python train.py --arch="nf_resnet" --model="image classifier" --dataset="seven-segment displays showing three digits" --train_examples=97500 --image_size=32 --crop_scale_min=1 --horizontal_flip=false --targets=["third digit"] --num_classes=10 --norm="none_scaled_ws" --hidden_act="relu" --depths=[4, 7, 4] --kernel_size=3 --stem="deep" --avg_pool_shortcut=false --dropout=0.05 --widths=[96, 192, 384] --residual_scale=0.1 --mixing="mixup" --label_smoothing=0.1 --loss="binary_cross_entropy" --init="kaiming_normal" --residual_init="none" --optimizer="muon" --muon_scale="match_rms_adamw" --learning_rate=0.0046 --momentum=0.95 --nesterov=false --orthogonalizer="newton_schulz_5" --adamw_lr_other_params=0.00098 --max_grad_norm=1.0 --magnitude_pruning=0.3 --max_steps=11000 --batch_size=96 --epochs=10.8 --lr_schedule="wsd" --decay_fraction=0.4 --final_lr_fraction=0 --warmup_steps=550 --weight_decay=0.04 --adamw_weight_decay_other_params=0.05
Rows from block 8 of a small image classifier, named by matrix and row number. Rows with one number belong to one channel. Each number is 500 + 40 x the weight over its row's rms, rounded and kept within 0 to 999. All counts start at 0. Numbers have three digits each.
After each channel's rows are labels from the 100 images, of 14976, where the channel reaches its highest value: "responds to" is what is common among them. Only what is clearly more common there than usual is listed. The data: seven-segment displays showing three digits. In brackets: how many of the 100, against the usual share in percent.
# convs0: first 3x3 conv (model.blocks.8.convs.0.weight, 192x192x3x3, standardized in use, each kernel summed), inputs 64-127
# convs1: second 3x3 conv (model.blocks.8.convs.1.weight, 192x192x3x3, standardized in use, transposed, each kernel summed), outputs 64-127

convs0.89:480506435499436486492518425495540477508488393474420510518472500552491452509539519487463489462565483533518417460484526538482419532519610494475485503529527540587478503489514458503449471514489535
convs1.89:512501573548469500510495492515473535506418472474499461512594503455451435493507462493475506552456553500534484485560461426543543495539486577580401467443495542433491474479488519511468408485552535
responds to: dark on pale (43 vs 16.1); third digit: 6 (36 vs 10)

convs0.106:462529560460422492462525502528492431471489518518463500501568548520510489564505545516504453445536535470521490486599471508494479535488546464549487488547481491489456499529521531452469503483518462
convs1.106:544477552540483512485511500477510460615460550489539475423524519453456466460642500537495538467547458507533515472457516448496482463520517489480508495451450561492629460514481548475486551510492431
responds to: third digit: 9 (32 vs 9.7); third digit: 3 (28 vs 9.9); third digit: 5 (25 vs 10)

convs0.183:490545526503492472560549556488509500491466416571570508486540512493605496479452530544611505531481529463511499532514466492491503522517415491548369500493466497325475547516441493486491548493505502
convs1.183:523475597548539487490540450488487482496550483525526525502553549504562492543481441562491481525452498526475482467510468473502467543530471478504533470527441458424533451485472522495488470558487472
responds to: the digit 1 (100 vs 27.4); third digit: 1 (56 vs 10.3); second digit: 1 (37 vs 10)

convs0.132:470563466469520517532510526514568474559464529457465508427517527521382451484519539500580521520545492568502485453497461552549393504508456476486506528539526495489446505487515588505489464533522400
convs1.132:482523493513509572536534534520541504515458491562494562498549427451468468498537564508544499501563515541568518464404467502487531499551467438461551462516597513481516576512468521482547519477541539
responds to: dark on pale (43 vs 16.1); third digit: 6 (40 vs 10); third digit: 5 (31 vs 10)

convs0.61:589492514486488509506458453508429517509464504507474479593517507461512560499522468470474481567495501424511511411635411505457567443562497603529474444528526505492416490457477530467510540484497473
convs1.61:440486480490602463456462450436458486410509544455488482476452501521477497511478467469418477454465459443484483506585477511480584488485454519514520462453483446471406508466475479432468493490531438
responds to: second digit: 1 (28 vs 10)

convs0.129:565514523502382521590485494496538502516482481484480542509514515536470436515535565464407558497504544494592455495425423480454515497449537464450492556479505500506569477518527476487497495533493506
convs1.129:446591548465475525483603538457480494441482551483571440544560480485394502437480477574468450470491481480497481457455420482535428486494487509433501536472527506479533519508572474486514489492506463
responds to: the digit 8 (55 vs 27.2); third digit: 8 (34 vs 10)

convs0.69:512515524473405410501521436499534419487528455520409512532535548489618511506530475498462503526497481441486502533519464594529572509546396495551525524504465543454465483496479513536426515515515513
convs1.69:505470450553483538529454493487440481483463538488564458515535484518497508511485520545498508432537538488487469483545525545547396526488515439506556528536515505521525446493519556428521528495443501
responds to: third digit: 0 (26 vs 10.2)

convs0.76:518476479554515479515521385504515480449505451483472466478529485489475453483565513494542472485509503597495594473443486431503481484442531393502500510522549537508589508487520564513520507510582517
convs1.76:544498508516450465464494495511554501562508497486468516513489476436527571488537514564614467490542613532570500495459471546524544493464476485464516478564550454477523500600472498595508417452521544
responds to: the digit 6 (64 vs 27.1); third digit: 6 (54 vs 10); third digit: 5 (43 vs 10)

convs0.58:541499520488387480448531456489582510526494512462422514504479502525543540542396508478480521545439545472503540518503524580514568525478589526479476559537464531511427502530481562477505561527508561
convs1.58:433580499498564508504463525496492459461467448555423495469545433564566466455401486491496493555489462457535509496541502507423552524549465454459520481473545500557477501466511439520471568464508527
responds to: dark on pale (48 vs 16.1); second digit: 4 (29 vs 10.6)

convs0.186:510550542481427489440472502522454484536533507539471502521504529541755493520507482553476524559516464478545474508571482502496444536514457508519508505523473509499420514529522487530493459504548433
convs1.186:525463490555463424573513462519496483502497476457523467508491505540473509539501509536474372420498442517458536497531522504498516516454468455555496533565485511511535509480515544456542569529480468
responds to: the digit 1 (81 vs 27.4); second digit: 1 (51 vs 10); third digit: 1 (34 vs 10.3)

convs0.168:486521502539459466466609536476520509516466433512517583488503475499490528510492496441584518500451539498565586457397489498486400493492572515435518519487479486410478519555473551516544514527479488
convs1.168:506499487453583490481456466580478498512534530524412555441538459508492476482427466487556487621509508453473485539509504640512529446516486533551520517569607433487498530474441526527412511507476519
responds to: dark on pale (73 vs 16.1); third digit: 6 (40 vs 10); third digit: 5 (30 vs 10); third digit: 2 (26 vs 10.2)

convs0.121:513546524436537507440524524499464475488535532499449512487491462499504590516421520513497487485403500463512501555429490514512515532543457380485510446492482519582460530540549510503513525513417523
convs1.121:463524496492510448537443455535493435444530448514508528548460509440587521488519465499488520486429417515440512459501487462505511593460495476483535492477506461502510402497530413465452492475392445
responds to: first digit: 8 (35 vs 10.2)

convs0.131:587502496524521434530479505512512538523532474460464515512494498505405493462499546550450493572498496508461532499456434532485490497511493492497470526573480510542443505507486511521554555480484555
convs1.131:457469452427531481506523431446595527493554482491543566589516459522425460477514503562343465476427471541487495503463444506496432514458514550463516546506474467506487501531496497504525545523511512
responds to: the digit 2 (54 vs 27); third digit: 2 (35 vs 10.2); third digit: 3 (29 vs 9.9)

convs0.25:483506558426435499515478489510456476490512532543549599511554471559508469485502443554435499536487496514534478434455444526500470545445660508489500536496530431588444498498488536534521520485471474
convs1.25:471451431467496450496473515561501460585503487481506547514490542432479534518534550509494536502530483449530493451508558508517429495565513440514507471533475531524526491523460564487421559534417521
responds to: the digit 3 (57 vs 26.9); third digit: 3 (34 vs 9.9); second digit: 3 (25 vs 9.8)

convs0.26:551526556522496500538522480461505496485502427459362539510514521504540456442456530470515568522544514499535487533446473580480482465499508478526556504504533513451443515480526581522533480511465565
convs1.26:490530484432518475484601498506480551504438410440492475510466507491584470441476571519496582541488510512517536549498479536508493482474533500492469540418509492526564479517560520527532491492526513
responds to: the digit 1 (84 vs 27.4); third digit: 1 (68 vs 10.3)

convs0.174:527513516443398540555498468506520516507527517509472557545482531488535523493542559535410451499497527492500451441493416460525450531434501536468490492539488504543412507472542545507499514507469492
convs1.174:489477510527500494488460512427578526494476511498471545435507543473495466516506482532570527496486485445543469478436511491512465403472538489497468534509516537522459494581634499540531544565492498
responds to: third digit: 1 (28 vs 10.3)

convs0.92:471527534525510461529500469478534498514471380486538553482465479474476440498511509494568554451497511523530578525491580539503485449624505439507427529552504535475428483507519468496519478475484533
convs1.92:566526451544438468557553503572501490446520477527417457447534425512479494538502513532529524534577515564547475505496449536546452514534496529515528438539561488510515472578484508522468487522525532
responds to: first digit: 6 (26 vs 10.5)

convs0.36:605510539501374503496473436495540518464522468473297540482525453454458419490498493519489490566531532495527527470483451471559490494422507422466467495492506523444556578538497572485497467474529504
convs1.36:568530483520542436552548531493461443498520503516600472547481508518442572527513493546468550524450532510469504447465523490537493528522492584480427544550527475520530566461471462615519514501461481
responds to: the digit 4 (68 vs 27.4); third digit: 4 (42 vs 10.1); second digit: 4 (27 vs 10.6)

convs0.177:489511545547420496486470518500485493571524555566460534497498486574527495474438517508620502537526536546462503456444478518573457516485522504502548504484549525517338532523507511505506444515458503
convs1.177:542561549478519501479594501533490503535504450461492463492498575565494441486495549482491577543550503470501532457500537471434543512511520502464477504522463517488513447483507546522478473540481465
responds to: third digit: 5 (40 vs 10)

convs0.19:549532496482438464499473466506559535484531517438473555538466514515545484504524542504505449519502567511510518449440461463487423500505527492500515534528525513594391533534552555505587503518453520
convs1.19:487523476483473527532520517511504486494536483495473535573488539481482507519488496491556500473491525556557545504495501587546494556481490478512503465517495555458457495464528484479476501482473536
responds to: dark on pale (43 vs 16.1); third digit: 5 (35 vs 10)

convs0.0:453516505478518496519513469536506460508460478617543483491555557485490509494559457504494502471519507568554506515471456469449546591434483523503502497475509504518523483526461455516507432553513450
convs1.0:488445589448462492475607492501547528479583418506524491459530464496466530490525499585451429473515473472475501469448483443563502538539474487480494505503412467460474525565433492500461537550495489
responds to: third digit: 8 (33 vs 10); third digit: 9 (30 vs 9.7)

convs0.98:572491537561402525447518448515514500428492483466496472470463498464474548476458565465416553539510555477491484515571385458464498524463536498548534477541539486434476501521520490541526500488497497
convs1.98:496483510579465509474533508533510493523521508533481520524509398514525429499523484501531453462570480553476520447480476569536407341572470532474513521522457526514522457507503468515514520456497489
responds to: third digit: 5 (25 vs 10)

convs0.38:494448440522500445539462514476562430511469499459481530544507521506461533432367498482561510513475540499485642551429467452507525520461514459491482537498497530434473533472528524502515533501463469
convs1.38:518547492587439505465531561531536508537432491461501402508515430494537483464463553529580532539517508457522511472523490499501533463550518475488507456523582465509526403572534487508448471497506533
responds to: third digit: 0 (40 vs 10.2)

convs0.149:485493548468436542559493457526475454530563567465488488502502508522511514545582590527590405557592489490533483506520455473524496521515450511544502451503536516492530514484493515560512497519468541
convs1.149:490516496537453466466451471502449494551530461523531494538568517465548527541519456472498532499495545514517480508488491525509524492495524394508492548504467451483514527468494509485484441467521460
responds to: the digit 1 (81 vs 27.4); third digit: 1 (71 vs 10.3); blue glow (38 vs 16.8)

convs0.86:541504500399464453508519584504438510474540397429524514529497480518368482496511488519508630478498473502551484538449462489472443532402489465520412523492491515512466550549505520493473477525575485
convs1.86:514509473457546522436488564487459461480536477540557460491541511510377456553476489545444448514417538520419479465514445481519465492435538565449562460508488500514501473488466496440508466453494450
responds to: the digit 4 (88 vs 27.4); third digit: 4 (69 vs 10.1)

convs0.146:541519536534440492530508494513450503502522481462428493530483484491442528579517482533471482569487487428529544519505390469509431463537542422477491538557520518506486529502501502473553454465468488
convs1.146:512616475565538533494532517456478483526520519443471526432506551442520458541499461476518530494509486541478485461561489527511467466512526547525491502553506616486558378496539491486547501556493481
responds to: the digit 4 (83 vs 27.4); third digit: 4 (41 vs 10.1); first digit: 4 (34 vs 9.9)

convs0.112:472496529498457556512508542477491492543505479523487530508539494545663482505387452543499555518481539486534452449465431481560400562512337447511494527510461513392518570472500534524485485492482484
convs1.112:562474514524425443471401480487498510453481561578539475539507495525366510515498544545504416483514454470446502546545440521505522563492500484510517539542469522532430553461518507478508480498511517
responds to: the digit 1 (67 vs 27.4); third digit: 1 (61 vs 10.3); third digit: 4 (35 vs 10.1)

convs0.15:470513541490376472542534465520501414493525437462480509509534503544625472534576538501506436495484511489479484488490525508509454485507548573485533473521509507566449480457457531492545492446481515
convs1.15:480483460482584561442497412499512479545506522528511483514516527507554513538491531474496403486474528522519530550483479516499386481531489469533507528512477542494502471502508534512514508468442486
responds to: second digit: 1 (26 vs 10); first digit: 1 (26 vs 10.4); third digit: 3 (25 vs 9.9)

convs0.164:538540505447451435481545460502404460550563531519517560500527524491540520560493513561441507496532491485537520421448561554554522505491501536499560506495477489554416510485563573499472496502499489
convs1.164:501543508517511480519484451519517503546558508487470502462463482556519626466475548500517502501557494456539461461462532492457454542514472463561544494493493418520469541527487536438564489531482504
responds to: dark on pale (58 vs 16.1)

convs0.134:516504475473425477540511491495496467576528489448515585481494470502425512497421402521539486520478490525499486471435499536427451538473509401513609527516537495553517561546503471526501488527532488
convs1.134:475502604496523504488500474517485469470555499596458501439443520454643475536544471419471456431474469483470492502502490414475513568523486378495432465491489515517497513591463495420462481459521490
responds to: the digit 8 (55 vs 27.2); first digit: 8 (37 vs 10.2)

convs0.8:454563513464516529466490450454481502593550409547505473547514528520539515478433453436543488522528552501482499541531485563557456545552550451513451523512525555537373544489477507497518502501400532
convs1.8:485540513473526588556494468510471504483466498496503538478546494552594557491526451443470508509451521493523522475461499452508483512515490479453537497424583502534528450536585507491472550553527511
responds to: third digit: 1 (29 vs 10.3)

convs0.46:467585516505472478496541496528494449496484449581525495545498494495475542498480558501546484557524508532519563468523580532524526495455478526499419546490476556497424548490477519487602498517536559
convs1.46:455497530444568560524528460545494532495520577476486532499489546462451473505492562441534536535506505621499431518519483493513484440487532453468535503469498322499458442504536429518473508522512521
responds to: the digit 6 (68 vs 27.1); dark on pale (65 vs 16.1); third digit: 6 (58 vs 10); third digit: 5 (40 vs 10)

convs0.176:485478530464444485451538642507480486502480469561566501546545497499534551505472448502403521535454462444567484538510464536495485489505480520640467498548476508434438516498464574526503552507492575
convs1.176:519498560503460463528436440446506481499506496593509502534569545509469475533469489597434522530476455473506486492533464537565457487511450437458506428515493505509530577459520512448481491474494495
responds to: the digit 4 (71 vs 27.4); second digit: 4 (37 vs 10.6); third digit: 4 (31 vs 10.1); third digit: 1 (26 vs 10.3)

convs0.68:528490534483450506490546560519458494465525533452563490495515471493423549523542598495444514500484508455470452483484435496482510556418505533495473496531500501490510523540533494491441600537510457
convs1.68:498477446511548525503547548511463446469517506543535502470518512449371451504521488465472451487502517485484475488516479490531496525436529519472534446439473448481494490511517453393476470418468428
responds to: the digit 4 (84 vs 27.4); third digit: 4 (81 vs 10.1); green glow (38 vs 16.7)

convs0.77:551536431446398491486515506527495526528561439479546503499548516505511563475376491494487500532440495507532480494490459506506488549457486474422501460473512488419489559505507505533523503439503566
convs1.77:508552560523485482528506507484452509502505525548503499457564513406569503480479480556528557530488488477471545474504511553554465466563433514563463501498511512468537523521508575550430520526477481
responds to: the digit 4 (84 vs 27.4); third digit: 4 (44 vs 10.1); second digit: 4 (43 vs 10.6); dark on pale (42 vs 16.1)

convs0.101:527477501396370445505547456538411534514536433547465547508507538573554513510404484532456510576519479480501481491471475526479436501449581523542518530575516499552445539502524506529520480543480529
convs1.101:466447524561444554450528492528429518552535495476545527492469489470486551497489539546517570532450493458525530396553457513485570489546490512484445524472476513454548489517511515477476420465481498
responds to: dark on pale (79 vs 16.1); the digit 8 (56 vs 27.2); third digit: 8 (30 vs 10)

convs0.10:428521513539468443543556575494498482476481515507515514459511464491536490474453472470619497523609505546535580520553531486539508488479537478507486542503521505406380499518478460521548484537453453
convs1.10:577523563493541507498520470495528537585455460458511486507564437631497477523517548517469536424519527478544485450480489515570470386594551481430514480508546475485521450476450522453548450456541506
responds to: second digit: 7 (28 vs 9.7)

convs0.93:475456549492427419473508533512482440567507508542581501458489492535652490518505464503463546468534446362524527512524485458520515521456530521543466502534435485570459562490518512489481486546522440
convs1.93:516479444543477419529516559485501505502481525511542480557460535448430522494486462595560526468476435503440564501480503579525521505430526452472470570492438585523514537488539541517507606495464519
responds to: the digit 1 (57 vs 27.4); third digit: 1 (38 vs 10.3)

convs0.66:518525527471510478551473576494523472468477427557476525463521523481550494482468513503541474510540549553511554509478510480540516522492445487568516451489535496519479483545517477520493451558473586
convs1.66:490468500497487508507460500505446465469465628500525521509548463427515499567480513398529559524508531534519475540529483485493474486607534500546578468515510548482497493496503467506515402418523524
responds to: the digit 4 (78 vs 27.4); third digit: 4 (43 vs 10.1); second digit: 4 (39 vs 10.6)

convs0.162:605489556467475455562550478488453505490517475494492549495496528455571518591460486513515508540472489551512532547525499478517383526556349485413535485523537569404508515511447489482487534525449497
convs1.162:472508529498514467547432501521514536486577562538492517487560514447543476455471460479512565494532493493466529473508530480445473514473480506597548540485455481440539537499528432505493538496570488
responds to: dark on pale (60 vs 16.1)

convs0.85:497507472439430514533550480536401505417492554489508510559534438456401498525557515498537498503520477561531524510477495502484501500470458475519534530530502499439524523486501505522528516574489490
convs1.85:492478479487518499500490596466426448492491476534505536448482506488439406533465477491440434542545535490468482474518491450543554474463510556437453533539528467507463494441540512485527543492525522
responds to: the digit 4 (69 vs 27.4); third digit: 4 (49 vs 10.1); third digit: 0 (26 vs 10.2)